{
  "model": "image super-resolution model",
  "color_jitter": 0.2,
  "kernel_size": 3,
  "widths": [80],
  "lr": 0.0023,
  "epochs": 20.9,
  "lr_schedule": "cosine"
}
Rows from block 12, named by matrix and row number. Rows with one number belong to one channel. Each number is 500 + 25 x the weight over the matrix's rms, rounded and kept within 0 to 999. All counts start at 0. Numbers have three digits each.
# convs0: first 3x3 conv (model.blocks.12.convs.0.weight, 80x80x3x3), inputs 64-71, a 3x3 kernel for each
# convs1: second 3x3 conv (model.blocks.12.convs.1.weight, 80x80x3x3, transposed), outputs 64-71, a 3x3 kernel for each
convs0.33:457507533439468515502442488466461495459494504494485501528505505528472516504460461450485490475448462495464485495502495510512489475493498499529553508466531561520510481497458493506509478481519489477516476498508491529526
convs1.33:502542607543521542523516503514545553483545528524550542541508504517493477526491478494490521509528501491497558474502495465523511475503522527479524523461483522486473533527521480513545513518511503494488506537487528544546
convs0.34:489511505471496493506515478492505508489515505497517514514499496512518511508532510477510505507535497499505474521508490491486485498504504450457479483462478520477471529516481512476471506464481517499433488510479474473464
convs1.34:463460444460486492435465474487505490482518524475490486529519496523496476482520481483506503491497489502498494497515538482446494510462508492510458470513496430495477488525515494482471505491485507511534495485488480476487
convs0.35:513510494484461486454509503486543537485535512478510472538481492502453512441490544500499498485509489489491501503542526509497475513472508512488525509478538466458487499475524505477503484486495503531515477511493453450450
convs1.35:514497548477476508485470502502490493496495508480509494461519543469536488495512457521493492497486492507511498515522522509478484501465509498514530484521504499529468526506503527503498499501477512536545525514520463463503
convs0.36:457463515452492540453483501472488498486495468475504506487494504488475468506495468492525528507498500519509514473484540493477537478502567493517505493524519520505529440483506464503515457468507498508552491479510522487527
convs1.36:503504524515525527491535545494521515490517516499518503506503485476500499465501513509496509500505522503497515457505551449508538445517546479510487468498487492492507489503500498500515473494528502505512496502506481494499
convs0.37:481507517486498505463483504507513516502502516509501515489497495497509495492493482507502505503500507506508515455469474473480483492489492508493504498488494506500479423450448425447465439476483493487462532527508547542542
convs1.37:516496508511499515522510524477487473486489475493494484492487506476471495486481512513505502509505505504503509420443442441467466446475467510513499497506494481490483462457463484481492475473494533501515517485509534520523
convs0.38:513500519493518528516545540534520518622544521542517513490464476482484523499529518482498503475491502436480479490500475464484453494507473488488461509489503530492486506514510477466496508500505502514504485489486479491474
convs1.38:539543533535552543537547535513524512503499549500499486492497517486501524480496509531532545503509520472467483506478479511462483496466470483479524483478492479493482548574503515535522481526546463453473501466475469499465
convs0.39:500519507504532530483503499483506494480497466484511447517433503508441539482496549506510475516542500490506500504512528509493536515497522445481547457498530463483503500488518501477511510502505507506548494524516485487462
convs1.39:444495502469505498464521492479467486501498525505523505533505450513489470491460462495482486500477479511485489496478510480445489488490508504476472505474451497481422495491471462434448464458484479503498481493494457441476
convs0.40:554487509485487514506507521504480496484505519502524529510500499544508489526513495482471467496522493496519491471499498501521535522535543489511509508497503502490478489512525480474507534508523508494487533509475487487484
convs1.40:557533512492489488473471489478490474500514507492518498531492463514512488510503508513538502511505500505486515469467474455475478493501483528515511510509510496506525519511505505509517448466493529485490503512525501500492
convs0.41:523516561513499529507470496517521486523498480532501479502504519495510510475491500505517510484512513474479492485487481500498491494512501514535505512504495501522490558519549499481488488512497532525536538539507461508507
convs1.41:508476511512516522464494499507477463531484469497487483452505526469493539506494493473493511505512517500495512529533515515521495514520491463514531514500492554480478517510522461488499468491468462469467471484481457489468
convs0.42:530509479564501447551464458528503521510479501532520508503518506458527530496500505519468506523474492521518505520501504500488488538472503500507552511501504499505527509513502489515512490526555514498505522489501508508497
convs1.42:441487473470480483499487465477487470469472479489502494483509514466522524481514531495509514475510501516532503497500505533507487529519511482485505443519522464465495504556549521546511492481481476523488499476469501499509
convs0.43:508489509447474485477514507508490473504496492482516511500532484513502455527489452454431454443418449449417462514483524506492478512509506516501477483488449522498520452472443493501448486481469531485521506482523531493520
convs1.43:461501544477489531517518498497508482536537510526538501528468467514484484488489510520534547515590533526573548484492500508512518530525491523498479522527512504513514530494549541530521532530498490527486489494504466510515
convs0.44:528526509516487507457496503493510514485448457472452482491455488529506453522516474501548491474516497460469499474462488529525498536537494470531537510492482510510466486480467484473446501487440483486507514494504492512559
convs1.44:513463518526486490476471456506473503491430454490486503505417512483436506508445439498523520503482477504495508483536503455523477477453465489501476513512497518546533519482534524462529508475484506478503514505497496511519
convs0.45:497489493517490508512488491474463462490471408509482437391462499396441488460475482519517533537493499514491519501488466536494452550518488469491506461498517508473512486501501498483480528457517478497481475477481499505478
convs1.45:503494462521483474481481491503504499502535501508491525491500535493486500511491490503522468507536466504515494523526465488528478544496477470486483477503506490512502493469479529511487526547551481481468519552521494510525
convs0.46:492511517533528504583525467481512493490499473506510502486485470491477462512483477461432468485459476493466504525468488520536520501510503514499553497494505546491471503482493490491496502513499484487494481488485499513506
convs1.46:471477483483480491455437468474500503457458438471447460411507586474499516495497462482526528509514501518517514488489483484460457494472494442462492476467508463481558538581563503538501481505499512498507502494518487493539
convs0.47:512476500489492501484501493471528500443487489495520483526488492543512515528514514481466485500492504500488505477489487505483454515492492460473530503526551510550567501473486486477496487529527485496483533516442549512468
convs1.47:498478514485491525507498512503497523508498523494510530496509471492509436534533467499494498503515496506521517492509482508502490486519509401432482445489532497552548492497513506480510481481512506500513519484478506472512
convs0.48:488454457487476472487473469512513518515527532514528540483468457466454456467455464517514515513516522513520530483476479482465471481479481477499517475493505490498493546534524534529523527529520522533509509524484511472459
convs1.48:462460514488480510518507537486470487495475510495492527499519518503510522512521520534539530544551549540545547488475507489470507478484523530531488517527489482527512487486466501510490496509500474501531459474526464489525
convs0.49:558530472521511503494485503518532549513506507503478482467534537441490507440459459517506514513501504484484504493463494512514531486496494533525488489489499518492502507492501490452492507482490476479491507486492536521510
convs1.49:460482479487524526490519499505494498489507494488490519497513506494465503528432470513504496514514495496516503485479503468485500501513530510539485542541532525483469464496482494468469495487488500482494493484498517537532
convs0.50:505510536510501524539532502432513503499528529523491506424425495486470478478471504458514504466496506480511523486499528494511524518495523490485485484444456508461444507522526495468499449463497501483563515492546529507542
convs1.50:515443431485423446486443518512495450516484455507500483471472460475489439496485395514512513540528514524503501496480485509489479494473499441459480428458488456512499536560555507554541451472516480483509495469518511473527
convs0.51:517475483508487496514464474515514512506519507487515494517488472505504492511517492522507499514502502502497495534532531472455486473447475463456502467499525476496524514532556470499518509515520533535521492502484520501501
convs1.51:511530485525541486504498463489483504486494520499515489473436527513514502526507474509495500515537535509521519477517515495541518469502496474499516467519503478487492493475470500518500468496519481513514472511515491480489
convs0.52:429484526447480509488480500513490493510480489506504520526550474545523483550509487505501507501512515517543530493509500496501490520477487512486473512532501527541536514515475492526482498511504536533541492466487457474485
convs1.52:552515505526501535494474513498515511499491507525472506510489543510471520540479483546532517532522519529524535527556549466523522455494477490463512522470524533463498491505527476508519456475492537475499530500484515501475
convs0.53:472495489521464479559488490487496435463503465475468467520485476504473484510484512485479482472468448477469463500494488500503498509511500519505507535475486540498510494502463518510476563513519497472468516479482509506516
convs1.53:442515481490497531511507497502530513509518512505491521515483468489481450495505449533573550548603535505551517474480475480491514525498533526487492513487471502517498502512508534533476499502476494500484524513503524532513
convs0.54:500514448496520476485498495463513483488515501498502480421478484464492500476513498478512498493503483508498503464470448502515472478527505494528522472503513511509501450486465486500491476497468489451471467484527467506550
convs1.54:469505458480493427472470418472481494489518530495522515496503466502499486548525482538514526521468503513500519467454491484472510472467507538517476548494465522520483486529482507530483486509494481486529472500546492520526
convs0.55:530511505552516493536492469510537498488548545462507510477439436466474475480499473500500493479474475471502464496488543480487525514503503513498481492487469507483466524504498514495495531515501522531523488483508475474528
convs1.55:518519458514512475522483472492496505469466509487487495478477537498517554501501517506526514496517494500525501494485499509495532474480522564509470536504492513486481492509455527493461491511509500454484484492486476501524
convs0.56:514511502506485502502488485529499482508501464503512479542515500521502491500499490515505522484487486511527510560549560485478488472476469507525491492501501494494489568577564478495470488488493532490507485477493566531552
convs1.56:479464502506512501470495461512514501511515489488484482493494470488496486501500520509509497498499498497492504572548546521503490490481452489518508485506509497487506535522514494492501459491495471477423502511483517528499
convs0.57:464525521499506500498522488461506511469506499497517510466512554521484517540499479510511539499504491485466468512464478492477480481488493440503506517450500564509467483540545499484492497486463468476481464473480524524537
convs1.57:491498484503518485494536521515489484508511510518504518538563456503511474465484553504520504499512488483487486518498521503506516522529507536466447504548498465465566519504508525524485474472500476466490535523520525537528
convs0.58:511483500492512519500532520528499475508490473522510491530500472502499476520493478479471470490494489518515487503514511506492500501526501493492501506495493494509495535527508528489475563490485509473488523501493508477448
convs1.58:505516453478499452482504480518500501545516524511503508513502486529512485486490467509483460489472462507519509483514490488499480493499477537510494525501507514514517519487506519472485524517506502507506499509493444469451
convs0.59:465498526499499511477469508473482545409468528447482540475463539483484521506506487509489533500454489468424471487496478493501503507460487441461519494459435500517433473521521492510506451472472512481502560483490556509510
convs1.59:481505544476488532498527522491505516513555537481544541498475476491511482454510514505525560483513533472492518513517492476503516519499515463485464501503497497507524497504504510519502506560550508508472541496427534519477
convs0.60:538528512511489487495488449524543547498510520481489475526501514514507512487500493515534513439497516397438514501508492518507480517514474484526507502515507479501488502474464477479481476481442479436477512512505537513546
convs1.60:432467487475482484473470429492473433492489452456472460449499517495500533506541518502508535511515545515516513509519519519529549532500534514513534509496479500462473504465421505483471475477505516526520499496509490477525
convs0.61:480466440506513444501512484534534490567530466530498493466416503477434507501477514446489495471508497481509495502550542472513542467479491471510524465479498470486479504516512492501489479485477532528535491507550488492545
convs1.61:513506518523522536504520529507494479505458435500480483479510491531530526534539543508503516506509521521524536524501528449446550466460510493503520504532557485515537473516490536504476465490492487511476456534493475490505
convs0.62:537471458485463455486457484502473460501497492522481465486483489518492491519510511504494512512510511500497494497483510482502527493515512495504503519505483514513506476486490488463482528500485474461458510522463458460464
convs1.62:532538498512509479548521505491491509513522532508510503507491495500516509511540513496484483495491510501517516478460491516500496534517527535509484539530499525536526490518499513520506517499519510544558537556533529519493
convs0.63:470524495489498476487515481465485520467517502503507482516461477512466471486469439462447461483479486492506506503511483520529501513526494496482502476490467491507459484517537490481524501471515456480488475510505501505512
convs1.63:517510520493459451502467497507507530463522513493481462510527462524518498518573514466507529486512504475511482521464501522484487504505486509470512505511494498572531496499495512554536499507453473514532489510488502488452
convs0.64:534491459479456455468473490525460505527441476563493479506499481503489506477479515547482447518463467536492490476523503505538478486482470463463476470466480474489528510483507485484485451472493519484544501472505500489494
convs1.64:553493533540474525515489495518533494512514473499529487506498532467478509456474477502498507498521483504515466494484498496503514486508493527531499469454510429421490520492534490519559511538553445497450486519444479531505
convs0.65:561515509549501508543470473512503494511494494538501493535499493509498500494503493494478506493490520500495516510492460540516476508511448505498499496500511511499501534458467544464482540490488489494513513510517458486501
convs1.65:522499474505488470507497469505490494507492492509494482502495487508502489506516513512524499496496488484505496552506460536509471556507483482507482506486494510505494515503477525497483497497468481514528492505523483501505
convs0.66:504494518503463515513475514513501516511472544499498538501511483496519494504511499512517512501506515519515521493465510484456517483467509496537489481536505477520507535497498499510474481504486470494495495503514499510502
convs1.66:459502456471500458480493491499513521496517525490511532494508504489510493499507510470511516465520530479518525501501486507496491506495485506494498486492502473485501519531488508539505487499512532486539505496555521517550
convs0.67:531507485439505491505507497476503528475505530520495467458498528497473468459467509524519508505521530480478509490493505499511491529480450479486481507509501491517541464505522509529510515515508424458467494537508497519513
convs1.67:542498477479529532527539509523505493492556532490522541494540477510497547488490499523501491482443481492470493502505528527543500494497489477497513507514502540514505480504476445474514519476542550526515519481500497502538
convs0.68:561503454523444466499443521511485498524460496500469486451502498451522504451508487527514476536505483531514520507494525497462524515489494514496493480528472454495480505477501487494473510501489520490527518495497522491461
convs1.68:462516449477479449477474448513538515500520499504529515490528499501540511501526519476535520473536531495535520482471472510491467500502504489509494484519525476507506474528493482548521480506537507495498502509514491535541
convs0.69:515515506473501498487510497520493449519489470505512501440472476460461497488445482475521508494471522548518542506439532524506539508542527504547508478503522507484535488501445482497484506499473499530506483521490482478547
convs1.69:508497517487521532464522530507504494516523491522514483485455453486502464507532500495482503465500510487505530494499484489480486512496503508453510534501491481526531502525522540542489465507498459471507471502488511510481
convs0.70:506498520531488500521506513509521499489492485521508514488474490454482520527520481544540507505496490519504493465467468517487475530528513504501512502526536477446452531507487494487505513510503445459451534560541498506491
convs1.70:477461476521506509490496509482505482515520533504505520505505493553523473520483437481473474526525519513520522497497481502510498495480497476490485510495429505519503460471489515497490525548547530523517479488483481494502
convs0.71:476446439484438458501472481517541552522519518544506503479494503500533505520542500540491512530501500530525531506496493517480490501462511529507519518515512515487488544543544512512517515500491472489481504504498503510500
convs1.71:484484453529482500530498516515497533466493488488530505476501539482486536537481492495499494514492481511485464511556456526535478504502501490501544469469504462510516503521511487519492491528482515478508515478476488479462
convs0.72:499482504482491503458475491529544533516493486512504479519497497444494520482469424521510514501500503512487495538521500493416456509478508507477441492520509476500491501505505502477494470476515491521510509524483479496489
convs1.72:519531529496520519510527547498499516506524522487493467519500469558494462476479500520530513517541526493481485516489467518486488519518507510504476502528509536512482506497488528528503485514506474485496483510508516491492
convs0.73:492513490477523482499514473501507493507533522505524509491502481509503476502474466473476503465466498470471496502493489491503502462489487520536473477480446472462462509523493485510489493478478543521516491502485461482487
convs1.73:438473490464487489464497462518460496529470487500466513485512510500508512501501536531544598503524549482509518530519532499516532507477507515549542539534572501442492510511531507506518540475486482447482462448475468435453
convs0.74:454487495456499494473469511512502504502503508480490494499483489496495479481487481500526475515511489489509476502512511501528499495502481474489458489492472504514492467488479503500490495496486496518514520484521504470474
convs1.74:449521467508532515460504463470472482475478484502493499469498500492495495499501489528547547513499503506501504510492513507496497505484500492510524506500516534514512512506504519513530469498503498523509508521520495523516